python train.py --objective="flow_matching" --beta2=0.99 --decay_fraction=0.3
Rows from block 4 of a small class-conditioned image flow-matching model, named by matrix and row number. Rows with one number belong to one neuron. Each number is 128 + 24 x the weight over its row's rms, rounded and kept within 0 to 255. All counts start at 0.
After each neuron's rows are labels from the 100 images, of 14848 (inputs lightly noised), where the neuron reaches its largest size: "responds to" is what is common among them. Only what is clearly more common there than usual is listed. The data: analogue clock faces.
# gate: MLP gate (model.blocks.4.mlp.gate.weight, 256x128), inputs 0-63
# fc1: MLP up (model.blocks.4.mlp.fc1.weight, 256x128), inputs 0-63
# fc2: MLP down (model.blocks.4.mlp.fc2.weight, 128x256, transposed), outputs 0-63

gate.76 [144 114 165 135 154 149 155 109 140 151 152 135 127 115 119 135 151 102 149 135 164 120 128 111 159 138 103 120 145 135 184 175 107  86 155 177 144 158 129 142 105 153 103 142 113  85 111 126 130 182 115 147 144 111 143 109 151 140  76 150 133 180 114 122]
fc1.76 [124 121 170 125 129 133 120 105 136 160 143 126 163 159 120 102 143 153 153 116 106 145 132 120 132 143 131 212 156 115 167 120 145 115 129 146  77 130  94 119 116 109 134 159 147 143 128 140 147 138 116 100 116 123 149  99 123 119  88 119 151 139 146 173]
fc2.76 [144 114 130 115 133 125 161  86 128 128 121 139 126 111 148 129 128 104 110 115 116 136 120 146 134 131 105 137  84 159  54 172 128 175 128 102 138 142 130 110 115 126 155 185 112 123 148 154 118 161 102 163 148 169 126 111 115 143  93 115 140 149 124 151]
responds to: minute hand past 6; minutes: 30 to 34

gate.207 [ 99  99 147 160 117 155 142 125 156 141 137 169 133 128 162 170 130 135 143 110 131  86  90 123 126 117 121 138  97 152 150 199  94 151 155 125 175 132 109 137 117 116  95 142 114 116 114 113  96 143 119 175 123 155 125 132 123 139  77 135 128 122 141 136]
fc1.207 [135 124 118 165 133 133 108 132 131 163 128 151 126 150 103 113 129 133 170 105 139 121 121 133 110 170 126 116 132 103 124 114  70 133 125 154 171 149  97 151 167 130 152  95 144 137 122 109 124 115  79  96 143 106 158 101 135 109 110 122  84  85 122 145]
fc2.207 [124 108 110 121 119 102 105 146 153 103 131 131 152 124 131 109 118 151 105 126 138 109 147 102 121 133 139 107 126  82 164  96 106  52 101 151 108 103 125 139 145 121  58  67 150 139 108 140 137 147 139 106  84 165 167 144 139 150 137 158 144 138 129 160]
responds to: minute hand past 4; minutes: 20 to 24

gate.179 [152 152  67 101 123 120 162 102 119 127 108 132 141 120  92 158 143 123 140 122 158 116 141 129 105 134  99  79 164 118 157 101 159 132 137 119 127 121 124  97  97 103 119 141 139 102 154 105 115 134 135  98 137  84 135 139 122 140 138 111 127 104 123 117]
fc1.179 [ 52 144 105 134 127  78 119 198 123 111 139 140 102 106 137 121 132  82 122 142 195 119 131 140 110 132 124 139  96 142 160 140 114 123 156 147 140 129 128 126  92 133 120 158 131 114 122 127 128 136 117 170 139 176 124 149 102 108 131 126 150  70 156 150]
fc2.179 [134 183 102  78 144 132 130 129 124 134 115 108 125 107 119 100 105 144 122  96 126 151 121 102 131 130 149 141  92 106 131 112 102 115 163 136 128 160 120 138  94 155 146 143  93 165 125 121 112 167 133 122 136 131 142 143 105 131 132  79 135 173 179 138]
responds to: square case

gate.120 [123 173  99 164 129 104 102 179 107 115 160 129 143  98 100 145 121 134 210 127 182 126 133 119 149 139 135 126  99 140 133 119 134 104  96 148 152 159  94 135 108 124 110  85 110 150 130 120 128 120 117 201 163 142 125 137 115 139  92 141 131 164 152 124]
fc1.120 [168  73 148 109 135  59  92 129 125 127 130 137 130 157  93 113 131 137 153 112 152 132 131 133 132 126 133  92 121 150 110 115 112 151 115 123 162 168 192 116 171 133 117 148 108 128 135 145 143  86 126 145 168 118 144 106  96 101 127 136 120 108 138  73]
fc2.120 [144  82 140  78 123  64  80 112 108 130 137 161 149 130 163  85 141 131 103 122 126 147 134 124 133 129  94 131 128 128 146 143 126  94 160 116 126 154 186 126 149 144 131 138 125 126 156 137 123  90 115  89 161 127 129 134 153 147 138 126 127 129 136 111]
responds to: ticks

gate.105 [154 149 128 114 132 135 135 140 171 123 141 163 130  96 143  84 158 162 132  92 203 158 131 146 156 139  99 147 143  94 110 110 114 117 125 195 156 128 118 161 108 119 135 125 128 120 114 112 103 150 114 109 162 102 114 129 129  89 101 159 121 158  88 205]
fc1.105 [147 102 147 122 138 186 177 130 137 127 125 163 128 161 106 141 127 106 113 129 182 111 138 107 134 121 111  96 124 121 148 139 102 103 149 154 128 132 108 171 129  98 133  59 126 142  98 141 135  77 121 133  84 127 123 136 148 131 117  87 128 142 111 170]
fc2.105 [136  55 137 123 134 155 121 131 131 131 119  98 153 214 131 144 132 148 117 132 119 129 134 118 126 132 138 137 118 115 146 141 121 152 132 130 130 127 111 123 146 126 134  82 129 143  97 124 123  83 134 116 107 112 137 131 169 102 102  91 121 138 124 160]
responds to: numerals

gate.216 [140 177 121 158 121 117 138 132 124 114 158  74 175 132 163 114 139 110 124 151 181 140 157 149 166 154 128 123 142 109 144 118  96  96 141 118 130  89 167 111 105 152 126  95 115 144 148 119 147 150 100 151 169 108 160 117 141 135 131 143 102 105 152 121]
fc1.216 [160 135 129 138 157 115 112 116 149 129 106 119 150 137 139 106 147 107 136 155  45 139 121 121 179  90 145 173 138 144 135 113 161 141 125 152  50  86 120 165 124 141 124 128 131 114 150 131 103 155 162 102 114 138 132 106 129 110  91 108 123 166 128  98]
fc2.216 [107  83 143  78 145 113  99 103 120 129 147  76 130 154 108 154 154  93 116 106 127 119 127 151 133 127 132 126 132 106 167 139 125  95 119 129 141 144 114 127 142 153 114 144 110 123 135 120 132 101 137 106  98 100 159 132 149  95 104 142 123 106 125 119]
responds to: second hand

gate.130 [115 147 135 127 179 146 102 145 113 156 147 138  87 137 150 159 124 107 146 109 125 140 154 124 200  99 139 138 130 161 105 133 154 129 162 103 157 130 132 103  94 144 110 150 135 166  94 142 112 150 102 112 109 166  94 147 125 134 130 136 141 123 143 114]
fc1.130 [112 118 174 111 123 128  97 134 124 137 124 110 129 135 110 178 133 169 127  93 180 112 138 146 112 134 148 109  93 119 128 127 160 138 134 138 130  78 130 152 120  98 142 133 157 128 121 136 156 143 162 119 151 130  92 140 125 129 139 141 153 134 144 137]
fc2.130 [136 107  82 159 130 128 148 119 130 127 127 125 139 121 125  70 125 180 120 133 136 130 131 138 129 136 126 136 146 117 133 128 134 111 124 127 128 192 115 129 135 118 149 131 141 121 133 143 132 132 114 138 100 119 117 123 155 132 104 108 134 137 111 118]
responds to: dark face; second hand

gate.91 [121 119 157 175 123 133 131  80 136 125 111 108 151 131 128 111 129 114 147 143 101 129 121 140 134 131 120  75 114 122 114 128 111 125 123 119 162 103 124 136 143 152 100 188 144 197  92 135 124 124 153 181 159 157  70 145 126 119 101  88 119 145 130 127]
fc1.91 [ 91 120 159 200 117 111 135 150 133 155 123  82 152 177 121 116 124  96 189 157 124 132 134 153 114 145 132 104 123 155 127 134 146 109 135 111 134 105  97 126 166 118  69 122 133 142 106 134 126 113 130 124 109 137 142 123 158 130 120 109 128 106 163 105]
fc2.91 [134 105 172 153 127 153 158 140 131 137 129 136 231 148 158 115 133 192 115 110 121 116 130 134 128 119 115 126 146  94 176  94  99 134  96 145 134 106  90 121 157 112 150 135 131 157  81 108 139 103 152 143 101 121 167 144 128 136  86  97 125 111 128 145]
responds to: ticks

gate.239 [121  94 126 167 104 175 122 139 126 138  85  88 157 146 155 131 117 132  93 129 156 119 139 134 126 133 124  76 133 138 120 153 153 117 143 117 146 134 102 135 171 119 122 133 151 226 109 156 142 119 139 120 127 117  98 133 126 110 143 106 114 149 107 129]
fc1.239 [146 119 162 168 140 124 149 120 150 135 139 128 176 156  96 110 133  71 165 152 177 104 122 117 141 132 117 159 106 145 182 110  86 147  60 148 122 100 118 143 172 121  91 130  96 156 118 122 111 102 109 179 128 149  94 122  64  90  90 143 139 124 160 113]
fc2.239 [111  85 147  89 139 113  91 138 149 128 114 114  88 125  90 148 125  94 177 122 122 145 131 105 124 129 109 130 156 141 156 168 144 129 217 116 127 166 147 130 127  95 120 160 106 112 147  93 115 157 137 138 143 136  68 124 147 130 160 100 123 149 130 151]
responds to: ticks

gate.60 [180 129 139 106 140  92 170 120 147 126 150  65 154 163 113 139 153  81 123 130 165 152 130 120 127 139 112 170 135 121 180 156 102 160  94 138 127 103 100 135 179 149 110 133 120 122 117 126 137 128 142 151 134 145  81 120 129 107 118 114 137 146 121 117]
fc1.60 [101 107 117 163 130 147 149 131 102 110 126 136 160 126  96  86 134 167 131 149 129  85 133  87 128 115 115 115 167  98 190 125 108 145 141 109  95 128 144 148 161 109  98 122 128 150 101 142 156 113 125  83 123 173 142 127 145 175 162 120 127  87 122  86]
fc2.60 [ 73 102  83 139 129 149 127 149 120 126 128 158 169 112 166 116 138 124 186  99 134 126 136 152 124 138 149 125 168 137  91 150 145  89 120 124 126 121 150 128 114 124 123 143 117 184 187 153 133 126 119  77 145  69 113 138 133 142 119 122 130 124 126 123]
responds to: four ticks; hour 9

gate.104 [113 119  99 108 137 135 136 113 103 126 118 116 109 111 132 173 161 116 125 129 211 149 184 139 108 166 124 112  80 165 144 140 150 153 114 133 121 111 135 151 149 142 139 141 130 107 115 113 157 166 108 172 130 135 135 101 121  93  68 172 104 135 109 106]
fc1.104 [134 158 103 127 157 153  72 172 133 113 156 110 131 124 122 141 132 109 116 117 187 134  81 103 128 129 137 135 122 146 104 153 119 129  70 130 121 130  92 163 143 138 163 111 119 129  82 118 118 132 105  73 110 125 132 137 134 101 113 111 145  55 171 131]
fc2.104 [135 111 116 117 129 101 111 179 103 137 128 126 127 126 125 124 129 155 128 162 112 123 109 130 135 112 113 124 156 123 136 169 101 128 150 155 142  95  88 125  87 145 175 124 102 116  88 110 118  65 134 116 101 105 109 122 163 132 222 102 105  85 127 112]
responds to: hour 3

gate.162 [125 111 127 119 134 138 127 106 129 158 125  98 126  67 176 139 116 135  88 105 154 129 120 106 145 119 122 121 148 148  92 137 131 142 182 147 129 118 163 137 168  93 133 121 151 167 105 157 130  98 133 102  83 110 129 143 164 151 146  89 126 109  82 111]
fc1.162 [131  78  68  87 128 115  83 161 128 120 119 126 100 131 140 135 121 126 128 149 141 150 122 167 111 131 119 131 137 126  40 140 157  97 176 107 126 135 146 106 116  87 131 163 151 121 153 148 132 115 161 116 177 113 139 122 176 148 150 123 119 148 126  83]
fc2.162 [172 132 172 104 134 142 177 164 134 129 137 132 178  94 122 145 129 171 119  86 127 120 138 170 130 140 120 130 131 143 111  97 160 102 133  87 132 150 106 132 174 132 138 115 124 140 124 142 122 122 140  97 136 151 178 140 116 123 125 122 128 134 124 155]
responds to: ticks

gate.158 [123 113  98 187 119 110  88 125 118 146 113 103 156 199 131 107 129 155 165 128 154 139 133 140 118 148 131  76 104 156 112 152 130 149 106 108 107 149 111 106 131 112  84 118 111 184 135 134 145 125 132 164 214 165  94 119 115 103 108 140 129 147 130 101]
fc1.158 [138 104 107  89 136 132 117 171 146 120 133 149 116 127 117 160 142 131 113 117  81 135 125 108 135 125 144 146 168  91 119 108  94 113 126 132 134 189  99 128  73 124 110 170 108 122 142 121 129 169 121 180 209 157 148 115 126 143 143 104 133 116 105 138]
fc2.158 [143 102 134 128 118 134  89  95 122 127 131  94 114 187 116  98 128  66 147 159 124 131 127 114 125 119 123 129 116 124 154 133 118 131 110 134 129 107 187 124 184 147 152 150 141  97 135 101 138 101 117  94 130 110 105 132 100 132 118 110 116  82 109  73]
responds to: ticks

gate.218 [131 149 126 123 154 153  85 159 108 149 150 104 131 166 180  96 110 112 113 159 146 129 128 118 187 143 120 177 141 153 126 185 155 148  89 124 166 143 117 111  95 130 132  94 101 106 144 130 143 141 104 175 145  93 122 147 107 151 137 137 127 111 162 113]
fc1.218 [ 82 147 110 143 118 103 154 127  98 156 148 115  95 130 114 122 134 107 153 113  73 127 173 140 163 126 130 192 144 111 176  98 158 128 166 107  95 106 156 122 121 179  97 141 132 162 133 158 152 149 115 136  90 108 144 150 160 164 162 194 127 120 121 136]
fc2.218 [122 157 126 148 117  66 155 116 138 129 128 159 101 124 158  96 126 109 103 132 119 133 141 120 124 120 159 120 117 140  80 103 143  98 130 140 113 147 161 140 126  92 186 129 138 180 171 125 117 128 123 140 149 147  98 122 192 152 132 227 132 128 104 104]
responds to: hour 9

gate.217 [124  71 103 109 139 123 136 138 137 125 139 117 144  67 146 117 147 116 158 125 191 128 137  79 149 135 121 129 143 168  96 120 158 110 109 119 135  79 192 131 112 144 148 118 118  92 128 149 116 133 138 176 135 129  85 117  88 121 142 143 134 132 126 135]
fc1.217 [158 138 157 129 136 114 102 137 137 124 152  90 123 111 127 115 142 115 108 216 219 143 123 120 130 126 144 118 142 153 117 166 135 146 103 145 170 127 127 125 122 100  98 139 114 111 112 113 130 123 130 180 107 149  74 118  96 126 124 116 144 144 114 115]
fc2.217 [141  71 182 126 123 113 139 110 127 127 123 115 120 105 133 124 131 163 116 153 139  97 131 140 128 119 108 124 178  81 117 114 118 131  93 146 128  83 185 135 108 141 123 134 139  98 130 167 139 150 156 165 131  99 138 116  61 100 124 111 132 144 125  92]
responds to: hour 7; minute hand past 8; minutes: 40 to 44; hour 8

gate.197 [138 149 145 121 129 147 143 122 142 171 152 110 148 140 143 104 131 149 121 191  88 119 130 108 161 177 144 169 131 105 159 152 117 119 152 153 165 142 133 133 108 144 128 122 111 183 140 168 147 113 122 163 117  91 131 129 151 146 136 156 153 169 144 142]
fc1.197 [152 120 121  91 138 109 134  66 125 123 127 129 172  85 112 132 146 200 145 160  58 150 119 131 157 120 140 156 128 124  84 138 120 103 120 171 147 155 103 131 133 133 145  95 144 147 105  76 112 153 149 122 130  98 134 145 155 114 105 141 164 153  98 139]
fc2.197 [135 154 127  80 112 146 158  87 137 123 136 154 177  72 139 128 124  65 150 166 127 133 128  84 123 128 132 118 122 123 132  86 134 125 161 118 121 160 119 130 139 132 108 131 138 174 125 174 139 149 131 152 120 144  96 111 118 152 137 121 138  94  71 119]
responds to: second hand

gate.69 [ 93 130 114 150 151 158 142 153 140 116 129 146 137 131 143 164 144 103 123 166 147 127 141 125 134 152 114 120 153 124 137 104 161 148 118 114 205  77 135 166 114  70 153 118 135 114 111 119 119 165 116 100  69 152 161 139 146 169 154 110 128 143 150 161]
fc1.69 [155 111  80 189 127 106 127 142 130 128 115 131 138 186 132 126 125 169 188 140  72  99 126 162 107 133 146 151 126 158 142 118 127 135 153  92 130  91 147 108 127  98 130  90 110 169 175 136 150 103 138 111 124 118 131 134  68 132 133 113 128 136 127  94]
fc2.69 [155 141  91 145 126  98  86 162 100 124 127 176 140 178 129 121 124  75  55 140 129 146 113 114 121 131  89 129 109 116 102 165 136 101 154 139 121 148 112 131 119 161 125 103 135 133 138 164  99 106 132 150 191 129 166 127  83 130 144 135 127 148 163  95]
responds to: numerals; square case

gate.139 [ 83 147 113 129 112 103 153 110  85  81 126 131 120 148 144 160 133 120 105  97 163 142 157 120 145 102 121 126  91 129 167  98 177 136 125 125 117 121 123 136 117 151  86 127 165 101 114 136 154  86 117 172 114 134 154 131 121 125 161 147 116 121 146 149]
fc1.139 [146 124 166 133 150 103 119 102 121 156 109 126 144  80 120  93 145 125 132 149 139 152 140 120 136 131 133 156 133 100 168 182  99 126 162 140 115 119 153 130 143  63 118 160 159 118 140 126 117 144 138 128 185 150 116 117 210 139  91 122 108 146 106 102]
fc2.139 [148 143 136 113 143 136 131  98 135 108 131 101 111 119 115 148 178 120  94  98 146 113 169  98 141 132 155 122  87 137 121  86 151 163 149 118 124 144 120 125 142 123 110 134 134 153 133 109 128 159  98 123 101  49  96 143 115 137  62 169 134 109  83 107]
responds to: minute hand past 5; minutes: 25 to 29

gate.134 [ 96 130 121 132 126  85 118  74 111 108 109  99 123 135 179 107 139 141 117 139 181 130 135 116 108 149 131 113 117 109 165 147 128 121 147 114 136  96 141 139  86 179 113 193 138 163 167 170 121 148 134  97 164 164 100 130 111 127 115 107 149 128  94 146]
fc1.134 [125 124 121 158 112 111 118 164 144 156 142 157 170 134 127 124 129 141 128  52 185 162 144 148 167 131 134 125 115 125 118  91 153 162 129 137 155 154  97 140 138 142 123 113 133 161 136 124 155 185 131 105 128 118 173 150 122 122 105 156 108 111 142 138]
fc2.134 [142 116 130 163 128  68 131 118 142 127 128 133 139 139 101 146 117 128 137 144 129 119 127 130 130 133 132 132 153 163  85  93 132 120 120 121 136 113 129 133 139  72 139 152 152 122 148  91 137 138 145 114 136 112 136 122  99 123 114 102 128 138 120 150]
responds to: hour 7; hour 8

gate.194 [148 149 111 132 155 123 118 116 106 137 145 127 119 141 157 106 158 169 156 101  68 142 125 115 156 132 119 186 130 136 118 120 140 111  99 113 179  73 127 146 109 128 121 159 112 181 101 143 110 180 121  86  99 156  96 128 162 152 106 155 124 102 178 116]
fc1.194 [108 152  74 118 120 101 119 137 145 122 116 142 175 124 106 158 124 111 120 174 170 132 141 117 128 151 124 139 101 143 103 126 120 125 131 125  90 149 152 144 141 140 118 119 111 140 154 133 111 146 121 148 145 119 179 140  90 100 123 109 103  95  61 136]
fc2.194 [ 96  74 154 155 132  98 143  99 137 128 123 157 149 145  95 130 133 122  93 140 124 145 129 160 130 135  99 130 200 150 122 135 137 126 107 110 129 116 141 139 125 107 125 102 127 100 110 104 117  92 132 112  93 136 108 126 165 114 127 163 129 164 133 107]
responds to: second hand

gate.246 [124  89 102 119 113  97 118 165 166 122 131 125 142  96 151 150 108  84  91 147 108 100 116 126 105 126 123 155  73 157  97 109 132 104 127 133 138 144 138 133 141 134 108 119 105 122 102  87 116 148 122 159 142 125 130 122 105 134 129 101 137 126  49  96]
fc1.246 [112 143 128 110 150 148 137 133 133 143 117 138 128 147 111 117 133 119 158 122 131 145 129  86 144 157 142  93 119 133 103 164 153  81  91  99 103  84 121 134  99 162 103 160 110  97 123 185 117 121 158 161 117 116 145 143 115 177  88  81 106 122 133 148]
fc2.246 [ 95  53 157 111 136 151 169 132 126 135 124 129 113 124 146 110 127 139 105 111 122 111 119  88 123 126 143 129  84 113  85 113  96 146 128 171 132 130 125 115 123 124 176 130 148 185 148 155 100 157 134 120  89 122 138 121 128 151 114  81 134 124 175 193]
responds to: hour 7

gate.174 [126 136 167 140 134 124 109 101 121 108 133 150 138  78 104  98 132 109  85 128 198 128 128 141 151 131  99 152 120 124 112 162 105 138 142 122 187  99 120 104 127  95 144 114  95 116 130 190 138 118 135 158 176 173 145 124 162 175 140 121 112 109  91  75]
fc1.174 [101 152 121 157 106 125 109  86  92 126 113 144 152 138 148 167 108 118 124 168 162 121 123 188 112 150 118 108 122 118 155 123 136 110 161 114 149 135 164 111 135 128 105 161 165 122 113 126 146 116 144 117 134 147 122 135 114 103 132 138 121 130 107 131]
fc2.174 [123 126 109 147 138 150  84 149  99 125 121 143 121 165 100 186 150 132  99 145 134 120 127 122 130 124 139 131 116 135 130 142 101 150 132 116 124 177 157 130 127 120 144 163  76 164 120 160 145 132 115  77  95 130 138 135 105  73 118 142 133 100 151 161]
responds to: hour 7; hour 2

gate.118 [126 144 121 117 132 119 127 142 152 144 151 136 127 116 137 114 153 136 140 136 255 155 132 114 175 160 118 152 136 120 119 127 129 124 111 172 205 122 117 176 122 105 122 121 140 146 133 115 116 143 124 132 164 121 148 147 144 125 107 135 143 172 132 150]
fc1.118 [156 128  97 154 125 119 122 121 122 106 105  87 153 144 144 143 110 157  98 135 148  93 113 168 123 124 118 124 135  94 154 142 137  95 117 144 146 119  92 137 112 116 109 168 149 134 103 136 110 143 123 150 120  84 114 144 202 118 114 122 112 137 125 124]
fc2.118 [139 108 122 163 139 124 122 124 130 125 114 166 168 181 123 159 124 101 164 125 137 120 133 108 130 126 129 120 148 151  87 147 133 124 159 132 115 144  91 138  98 127 141 162 106 118  74 111 116 142 118 145 145 161 144 131 215 134 123 120 130 126 125 122]
responds to: second hand

gate.102 [ 94 111 153 127 122 138 153 121 157  65  93 104 133 147 126 103 118 110 125 147 199 102 120 163 139  57 132 100 132 103 143 155 118 163 164 106 107 121 105 144 122 121 118 116 135  99 134 126 183  88 150 159 136 154 141 174 133 166 144 137 178 144 133 110]
fc1.102 [ 92 146 125 112 164 151 140 140 101 166 154 148 108 129 142 121 129 137 118 132 119 118 177 116 149 167 136 138 141 148 117 116 108 110  97 164 160 130 130 142 159 127 134 163  90 123 138 147  95 139  80 151 106 116 133  90 131 117  96 131  86 123 144  99]
fc2.102 [132  66 125 116 117 140 133 139 134 101 136 138 131 109 135 108 109 133 121 127 107 156 118 144 120 117 140 131 112 107 146  85 113  84 152 160 121  99 118 138  51 123 175 117 131 128 149 200 125 134 159 105 121 125 124 132 103 143 156 126 109 146 124 163]
responds to: dark face; minute hand past 8; minutes: 40 to 44; minute hand past 2

gate.253 [199 124 138 160 127 137 119 161 111 134 140 166 164 150 132 132 119 104 126  62 152  97 132 100 114 134 101 130  85 138 122 122 110 152 159 105 147 158 115 147 116 122 145  87  96 164 132 138 145 132 133 137 118 160 109 137 122 163 123 164 112 156 147 136]
fc1.253 [143 128 103  94 159 138 165 164 141 119 137 155 174 136 106 128 147 128 107 101 101 127 135  75 147 121 109 142 162 131 145  94 104 146 106 150 109 145 139 135 127 173 111 125  87 159 124  95 119 103 107 121 167 174 102 111  80 126 120 172 131 115 133 172]
fc2.253 [136  74 138 117 126  64 142 174 120 121 125  99 177 135 107 117 125 103 167 128 124 137 126 166 115 141 147 131 142 108 105  84 126  76 129 110 120  96 168 135 172 127 145 106 140 134 161 208 128 137 114  75 151 107 167 130 103  81 113 153 119 144 130 195]
responds to: four ticks

gate.255 [127 136 111 118 164 125 161 110  79 167 166 132 117 119 108 133 115 107 127 131 136 102 114 143 168 193 119 171 119 145 117 114 163 134 158 116  71 100 144  58 132 114 111 115 117 121 126 151 103 122 125 141 136 103 163 153 163 131 147 162 111 127 136 126]
fc1.255 [ 70 112 131 103 139  89 123  95 115 123 191 104 150 105 130 118 119 133  82 160 176 135  88 104 177 134 125 171 126 127 135 101 142 131 140 197 119 105 143 126 120 102 109 123 148 127 116  93 124 102 104 121 147 120 113 195 126 107 125  97 117 102 117 149]
fc2.255 [128  94 121 149 134 134 128 133 103 107 147  67 110 105 141 102 151 145 125 129 129  92 145 176 118 125 102 116 152 108 133 146 109  84 137 155 139  72 127  97 108 107 127  90 132 119 105 159 122 128 135 109 134 175 158 148  58 134 195 125 106 157 140 136]
responds to: minute hand past 6; minutes: 30 to 34; minute hand past 12; minutes: 0 to 4

gate.231 [139 101  95  84 151  85 105 125 126 143 126 154 125 189 113 123 122 138 121 100 114 118 100 135 146  89 140 144 136 133  92 176  86 175 146 139 150 136 157 135 145 131  94 117  82 144 146 119 118 102 113 102 188 109 120 120 125 124 145  90 163 109 117 127]
fc1.231 [133  87 138  58 159 128 137 121 100 121 156 116 138 171 119 105 160  96 120  86 151 170 160 146 156 177 106  90 150 157 111 145 142 123 150 134 116 165 155 131 160 140 130 151 129 130 133 133 140  97 126  93 139 146  95 115 105 132  99 131 112 128 132 149]
fc2.231 [123 145 136 101 127  95 138  82 129 113 128 150 145 138 156 134 147 163 142 105 134 101 144 106 131 145 104 126 123 118 140 128 125 197  82 138 115 173 147 124 188  89  92 125 165 131 140 128 129 114 128  96 105 117 150 130  85 138 120 163 128 153 131 157]
responds to: ticks

gate.63 [ 96  86 143 130 102 181 140 125 123 117 106 106 127 102 132 109 114 123 169 112 114 102 136 148 106 121 104 145 153 146 105 155 180 145 138  90 128 113 169 129 143 113 168 109 137 130 120 122 143 182 161 162 139 103 119 123 103 151 162  93 113 110 115 123]
fc1.63 [154 120 121 137 129 130 132 113 128 128 119 140 145 167  80 161 118 121 158 134 113 107 122 148  89 127 133 187 116 126 172 121 127 108  82 135 144 131 178 133 118 186 114 170 130  97 137 114 133 103 117 107 100 103 165 114  72  88  95 156 130 160 144 101]
fc2.63 [131 114 149  98 125  72  96 140 138 126 139 116 118 136 152 131 120 110 138 134 114 144 141 120 120 143 138 124 113 103 144 131 152 108 123  83 129 176  91 129 198 112 168 113 172 138 121 145 146 117 117 137 119 169 125 151 112 106  98 123 121 124 171 140]
responds to: minute hand past 5; minutes: 25 to 29

gate.189 [148 136 139 134 156 139 124 160 113 135 132 152 121 160 186 115 137 152 109 184 127 125 130 106 130 142 150  89 123 175 113  92 147 119 126 113 162 141 126 122 139 147 128  83  60 148 106 113 144 157 120 136 153 145 112 102 153 155 118 167 134 203 154 191]
fc1.189 [159 116 146 144  95 127 105 131 169 125 133 143 154 101 133 100 151 152 148 102  87 146 104 126  74 132 132 148 126 171 116  97 153 118 135  90 118  82 149 111 134 121 110 133 108 131 121 134 150 147 191 160  85 150 132 121 143 140 129 142 115 161  96 122]
fc2.189 [136 122 146 164 139 145  98 147 139 121 129  91 135 106 116 121 124  82 120 105 138 157 139 159 123 126 118 122 137  58 154  74 102 149 137 169 128 101 150 131 149 113 146 130 149 109  80 117 116 156 178 152 113  97 124 125 165 136 115 133 129 116  91 156]
responds to: hour 7

gate.13 [131 102 127 145 111 149 119 135 114 104 130 175 145 140 104 161 104 137 148  53 149 125 129 156  89 130 123 147  82 146 107 103 183 113 119  91 134 108 212 115  91 178 171 118 128 105 125 158 157 122 156 135  97  84 139 125 143 111 135 156 127 198 119 133]
fc1.13 [125 151 107 139 140  96 123 121 143 144 142 137 119 157 194 132 136 106 131 104 149  97 131 182 146 120 127 118 102 130 131 122 132  91 164 113 167 108  43 152 120 122 140 109  67 134 141 120 107 152 141 112 132 122 194 125 113 185 160 132 152 167 132 163]
fc2.13 [ 86 137 157 107 138 152 148 145 148 118 135 106 115 107 140  84 118 143 136 161 131 127 120 123 120 135 111 121 150 129 100 147 126  88 108 102 128  75 168 151 117 118  89 100  77 139 118 163 151 101 133 142 119 150 124 130 122  91 161 111 136 146 112 101]
responds to: square case

gate.163 [131 134 121 117 138 115 128 135 139 143 153 127 128 113 145 111 134 128 112 120 255 145 145 111 158 165 161 108 121 125 107 125 146 116 119 150 224 140 125 140 118 114 125 114 131 143 137 120 121 148 134 143 148 120 136 151 148 139 108 141 119 163 134 138]
fc1.163 [155 121 127 152 129 116 192 156 133 103 133 134 141  96 154 134 106 125 133 169 124 105 125 102 120 111 127 127 131 162 121 143 114 110 141 118 118 121 125 137 134 126 126 132  76 130 124 137 141  85 157 108 121 149 170  97 156 147 141 142  82 121 114  52]
fc2.163 [145 118 135 166 132 122 138 159 115 128 128 162 138 126 107 153 144 121 132 127 137 120 132 182 128 127 101 128 137 143 101 133 101 160 134 153 133 123 114 119 138 129 137 135 110 119 132  91 122  87 130 147  75 101  24 136 141 130 156 127 132 138  84  61]
responds to: hour 4

gate.27 [123 121 111 175 120  91 119 121 135 143 130 114 182  95 135 152 106 125 107  86 172 118 133 117 145 131 123 138 102 142  96 174 130 111 136 141  41 156  99 113 131 139 118 102 139 196 148 149 127  59 131 164  97 121  74 139 113 134 112 158 129 132 175  93]
fc1.27 [135 102 175 147 110 165 155 135 147 139 117 126 158 158 114 154 121  94  97 106 113 147 130 108 147 129 117  13  89 131 117 109 140  93 103 129 126 154 122 129 127 179 137 122 134 182  94 162 131  72 141 171 128 116 103 137 140 116 122 176 125 111 110 154]
fc2.27 [133 102 167 132 134 182 152  88 132 130 128 143 170 155 159  87 142 169 155 150 130 111 138 117 138 131 111 134 107 115 141 107 103 130  67 165 129 156  97 115 135 132 130 140 151 175  76  97 114 111 154 126 130 158 125 128 157 155 132 106 115  95 122 150]
responds to: ticks